Weights of a small image classifier.
Training: 5300 steps, held-out accuracy 93%.
Rows from block 14 of a small image classifier, named by matrix and row number. Rows with one number belong to one channel. Each number is 500 + 40 x the weight over its row's rms, rounded and kept within 0 to 999. All counts start at 0. Numbers have three digits each.
After each channel's rows are labels from the 100 images, of 14976, where the channel reaches its highest value: "lies over" is the class under the peak. Only what is clearly more common there than usual is listed. The data: rendered solids tumbling over patterned floors.
# convs0: first 3x3 conv (model.blocks.14.convs.0.weight, 208x208x3x3, each kernel summed), inputs 104-207
# convs1: second 3x3 conv (model.blocks.14.convs.1.weight, 208x208x3x3, transposed, each kernel summed), outputs 104-207

convs0.198:470537549453429512485453527543464429514518542456547506511510464410481506566468464526527533507507507477456489467497436452574457493505497478461502530480491473533513478440457394460418544511506487434443524524505533461530508456517460513501522482499472450434486447562515466532511473491529453536492504486540487417443507
convs1.198:484478477519517515589507489414449502523526474519402529519526553504568447527506518465546441459487459534454460488471540528464407518544555537526549437435499512523449536502505432542549496465487503510487540540501530448522496502511446586478462486440488400521472485485534438514461493518507433487534487564464533525462508
lies over: torus

convs0.50:558550500462548471535482469439488515481450477486450513513502499550424510510419502454561548500485553492504527431506491476471494434581517620427532410440502510557508466424500431447485508428459494481478463467456453533529465531453481472482482495455499440483568507475467440499496493468488478537503486425456489458500484
convs1.50:544571464528477502465528472487402470437537503532482502446540490465514504506466559463475528543458593476530557516522431468546482574522523497468399551434526583465500524516529519473479544512455492508466501466521482495493499463478468480509502401471528579444533534482481503526437517501471428469477495408509519557576477
lies over: spring

convs0.74:520396492470518472432496512475528445487490500474475510511538536514503504534554509522497500557540350486554517454481485452508492475464535441495461526577534474442466462444463524576475563514479484491547486477528427542452538496493534510485498499433538573493509519470488507497425426471526464446489505531483594481514549
convs1.74:509387540537518503521490557529500488429506503524509509500532492502459532598526464555541493521617514413558501503552371515507503525533521458391525496530493524524502487510531561475457527483481487472537389474497539552524501552489471494550409505473482542506471496458504502487514537497611502509518497514494578492571560
lies over: dodecahedron; sphere

convs0.140:522515481469480483554400506540481511545522508438518450493562520496529481547598426525523520463468417501452460481478476458473537405326495530453493462612500491535510507450486435458498497498471393523479503538521527535553416482514497519477538512442462532490484490510487444467540477501459473469468509475524520478477512
convs1.140:531515523500489523438484532511471506431503547496473369492537510484527495524519486458544507477483459463519464482519463538519470538487496466482444543461533494446463490510529515556494610530575484425483456437457472562513515520409522470553487460468511521463502447497487485492551466488578480550453524505494550494475491
lies over: dodecahedron

convs0.32:458518510437490460477484532476537513521499455506562415505480473513474525517464502542558500531360559535502526503480509487496481497501477488540507381452466456502512501483480546463422446495447462506465475444471490484534472470470583467501513508401455520454460527450460434527488438524396503435516502516491443512545460
convs1.32:528558525566508547455521506549545470545542447478543523519440554539537516455478415475541486440448502527450486515450444526499473489489456559546488544539500543465515447530465522507528468460416529530409580528520492532485527469517488493529477466537485466506450465511553524476539447476596307529474500464467555534498471
lies over: egg

convs0.53:426431499516420489439476414488461472489518472518443536470488468412445525527511471508486469509515543515391491495494506469479489491470480519502478456482516505484433474499469518465531488561515467526485457514481474425441529539446518521490493518471403452442439504468475461462526503498531472530478528504496500495458577
convs1.53:544473472552525497499488411525503418537520499486439425551539523458576456547445589435522509472494556452563461533579500523547439506459478463494454462438443436491512507513548511544479487515556525493465519455525496491515394500558557491432525422516484480463466471548484427528466526564508488562528578458437502490514525
lies over: tube

convs0.56:512473470498530497487481468452372494535480544489430463455558472531512537502467480402513510500509428464468496438507520460464529505466525384502475599576473492504541498447511372541437508476445489492473487491504451505528527497486503523500504498433541468482486491547514429537435533486465552516515511500459524511475455
convs1.56:473424473547519465452478493497399503500484377470429524503599541540492486491546469485540466468460499481505532541503567495519524464458476472486499476536507461485539484504588470499540430484466495522480477506499529456394478554492511494475533564529492443547461473524542454514528457508591546521460488510507499514552547
lies over: cube

convs0.65:450447432468520498502580410512468415505505378457452466480576515488463498466467498466494466519519517526498504512459497434448504524480475545455450407483518495521526473434477508499474552541476523464533496437426465458470497518500467518510424491486557491475504503499552541567453494488609384516527506475499502539506465
convs1.65:456506568530515490499542527513516425474586470491541470470480481542563461484477511549515476547552481534482492550511518525511465461542564522477539432468478469492487492508493478448501574492427473478518443498504537525459474453463554460556502556570470452482416528571390552452541477481563406476497527443525478471488548
lies over: star block

convs0.183:434508494465531554507551460508495469512415531504437489507421496500432517447526547452526499493610532456503394512543501476530544434514506507491532539507501492431471477547454396575464489490430516536603493554500499494432511494512460460478489494410422507523481495486510492481448541421544506443505537444485458440453497
convs1.183:502540419477434501572589480485470492409491633477564571530551508470444497477436492583501455583563531565509497482462477481471521569538577482461581529500464505512499517502602533465505434472440485458442491492485537500549516514469484571541468524512475531521499515443556508465503513519487550497531505483501533540531449
lies over: cube

convs0.36:494492484447517485503562522500594445462482471450466554444578498466552463499551458399524427490500458490537460472501471456505525518524491403403474482562474441473515498408481518526479468511486510416524508492483514505457507467478481452470442501449447552449439467531488532546484483504551471474491476458467536487479507
convs1.36:509395489563461474427506582539578484506528405558504518442522531507480493618463458488449542496553512493592520471510552478592461391489506476498432473469425473449483531517561542539462507539400517497458500477546469493540503514447560510503527476487477533508474506491455600532510520496496515429519502525518502465533596
lies over: disc

convs0.185:461408435515546460434549487493449503462501402495511517516529523506466503514381465537495459452462530481516454463479483489549503484532484464550409527433527504497500508489485459491493545511560487456477470378448449531542489483555436566518507563422514472533475595501481424566512473443537517505593510540499501509486521
convs1.185:469441422495506516499491517477485532566514506502514466469555460524479499454429572590566491508483543473514524451531477517520477494531574451441519521577517488471538432504428484461529437521465543491551378584520501535531466510521499508523534436507435567514533501534494540492514480535442481513579513514484534455580562
lies over: twisted bar

convs0.154:567533469474561473519465538416417556514473507505500501522487542505527463602459452452551553524488437518497486486492507467482560461496478470431444367447470485481459520472506431488429535474445463413527526482470466436520541474513462477534458527446472540505490514477497474458458501462532494545532510475463550470456450
convs1.154:484457474435480493497539529539452535508475480476553621519545461470508487448525525450577606507519495550515475469490533557509493526534501558562418507486530509459434565525576459409464518453473511524432544467500587485540514515512471569478478508503448507536519559535528463440452501469583535428538504377483499427506414
lies over: cube

convs0.158:489554492511533533521507462535429454491407479481472517504462465469482491429546493507523506485534486477414459525464525483483547433430508559485420454460478456476519530435499436545421499485516529506510585411496484476438452525516543528478510520508479464491469490516526588491485499411545556509495469501488467527483455
convs1.158:475445539473551402569543489538419496569502568432503546534481528531512512576510513502477585500555526547501494489533471513520520538426489504476538547475574513510523565510489534555516551480527525481553482519480490520534503506518488485449539490585536483513460505514502552492522548531539592543516498440527433537529587
lies over: cog

convs0.167:471479421464494457486515489401546450477475511492521505458503533448409515478580503555496472502502547483435481522471490465484608478576473503512502499393520463466520514437467468450500522498397495455486507412464450532498498519565504483431467486527531541450479541538496607573426512420517507473516468529461462501528502
convs1.167:489520504502532493499537490469514513463518488558453482366495419504535495514555514522484527532484490501497563551470544458530433481552492516490521469465492523538547580480519508488473475515400484528578512495518488511491499491502500476526521478450493554472536469588526551490575499502468436485477480421500486518542549
lies over: spring; cog

convs0.3:464530484520427468564395467577474531475480465512502476464481482508512478531547510483471410519518482462479437529501489493502479563464495495484551494474475477479525502548484476528518515472475437528476577508518480479560525475511465521496492514570528429471521527515505583451610499513573373471490463520521485544490478
convs1.3:479432462606485556467488513478444460526573446476508509496500514502530493476442487530512459398472400498508480504499505502485478452493537479591483473542504474469482504515546555471521430423476502535500527520544529431455427459529470470511505542527512511575478449564458468471503452444429522525507544481559508457520554
lies over: tube

convs0.20:562555479460534468476463543554535496528459534477511427516511487465528513494511460471542545504499401465550495438494511429504556441514520554470490524368473472498466472409515464512473463491439482490475479474432474506539463515563481514519574487474469573494548518438455508536484492444464502552528522520439477516509563
convs1.20:491581469497486523511513608490530465506488502530545500510527491500525527504507537476554458596451441489471513484542511494508451571474574570551438433462511555445522481494405462461459514545474491463476457532476476508490449514498503618480492492484505496509505527500540508518504456495520510445583531484512487455520541
lies over: cube frame

convs0.138:448449467475545509564520557393512485486449395451471506440459480504493497509550492440509402469566508520474431553430504507487504526500535480441503490521522456481527485442476521513454516529507439488507542441496454431547485547480505492492508534387407418516419417559526564548474446448586532506462465566537467565509506
convs1.138:490504517541514449527510549566566518525500417565499568505600478470513492500494487471482502518518586502505487465486577518512550496528445450528544416460524552481540513524510505517469483522413459475456510524507539488507490481460486468508493572517504510498463527509463556509489518517542587558537512480544469465517532
lies over: disc

convs0.45:506488545408504507461447474483537471469495490560552499417522497510479504466564497529532465535493483508551486497515510477541474482521522568521517500437417449504497519450511532537470395484498486510520473496517470569528519530531441501502482532517468515567508499447500543543505445508495424534546495510469505508493490
convs1.45:483493495599486512472539614525519497518538464456555457470520525517527550550452476457520505575520419439551521528503489522503496501568533483516425427516451567496528468517495527529470476519510510579524512534518486509521534500526506478510569541530538524509517491514537555523562461501590478509514501504491473524481559
lies over: dodecahedron

convs0.101:538498450473607483466398561500510443459484551505535523469553498463447484517521475589487441489444502476477417448474542436507537457409497529505520455473548506426519464468522427454469565491525439508509495449507458497528450541515506499500504502549487479479534484432451461485530436498409466444488498487477500492448509
convs1.101:507526496512537485468413520533490523550482501529566544479474549476503467553438568546523469502469553473479368595475551538507454481457461493546543619463535499517503431561390466593516529517534503541533489491495543511510492515497500483572551409500520497461558445511497457519565515507430421523518512495507457496487482
lies over: cylinder

convs0.10:535423464465533475497591469500497477504500517460462448487512514516478446473504509538490494447496468501542474498451530533478512478537523386505501507561510518484492460435464462488458506468438538482526482486451410534527477462525554510529460484472450560498442494398509437525501487499455546462473504493489448474518496
convs1.10:477594510496497508509572448520502531505541486521507527480563497492454516420442517511530466419497466506510563491488386526565438499488545450466589512505496539519429409558480446507540537490497503553427423527499498490472552533479505463558441459445485555573472540428538476460549520512503502508391486421533543490492548
lies over: dodecahedron; bumpy ball

convs0.54:499557498463494505482483442501659515513510471557531498500595498517560487450321453490558580515469485507486488477519500523442546443477523392451502527533483481500464526452528472414494492479534508479499521519421467446480491523457519455498455497461479434517538460461487523492388483457510403500508517506489548457523496
convs1.54:510396458556501513520454494488610534480496505521513475498513508536537489479394511540531455546559586514521474465529488475489550476571525522403498535532451485505489540497516526479501408525458520437526569573543519515527488505475462543589482428465457461526546488581449582501463545542454446492530501541526485503476561
lies over: cylinder

convs0.192:534521554489538464558507477464496569518517483457484422473577513492481541460569505581499506501429480464397543468475491447528568526498482554467518418481464505501485488456511541466507466486499504478534523460530444452507421492445442429495479512502485502502412598421481465457492473479440531476502556458473466501497463
convs1.192:493517503484504589552569506440556503578507500413489339503577496455542497457586493526417540521490450516488528473494457516523465504505435535626496439421513474479473480487428467530516478524557486515426467478510498542546540439526462522518480468542508502484440513439507466451511460534523428463450506538467496450496511
lies over: bowl; egg

convs0.135:512434496427546528481439507520394526435497468486457502510511497477509550455508503439501481522495470538427500477489489472528471496519542538497473480503462495474533502470506476567426559518436478499506532498556511509588499472495558455531509495456533514509433554522504475534459495540502460502546540524479474545519568
convs1.135:493360440522522455492539525499436506526435495513472585565531534499542487445554461453502505516500518486527536526520508532501425533558580514524510510517482472450447517517621506477528412474479527478476524528446525484557437441492473525450513558518514498510455477529504431451502522446555461476518507625464516535542499
lies over: cube

convs0.68:515411546471500489495446566444447433451481496472503538420561457463532573490455560497544483533501556451539450459503520484485573510405448496524471481534474488410514536501368453566484531471498430541478453537458462497513506525481489533584468497475437516556529434492517541516473448516515484475479501499502475531578489
convs1.68:471622529434458487496507456514473510530487585422490401493555490502550553525394521505514524516545506528455481549540461499506420562469510499434501533481472498555487496461567479520467618487523485542466483534553520482477485540481477476557460506534482475482506516511459573517555476503574501508552473442563593512430527
lies over: dodecahedron

convs0.203:541490542516487439562505493550434524507490552466482485521485537468504541502589432460511497566557459450501479487444524454451490528548500392435449498491505538525485547506532494500476466439486536523438485544487537491521458466499471556485437528561526524477442552490534504521489466512534474470518492425472461504516466
convs1.203:489452535471461511476468486477485503567458439480421540490484505512476521539419478445445462401501517493489550573516495527501454443472453531576496505439526470577569532531578545478535501482473413516470545575507483440461520457455525518533476469434576435574546491474582508488562482521509509507502560440570496476456467
lies over: tube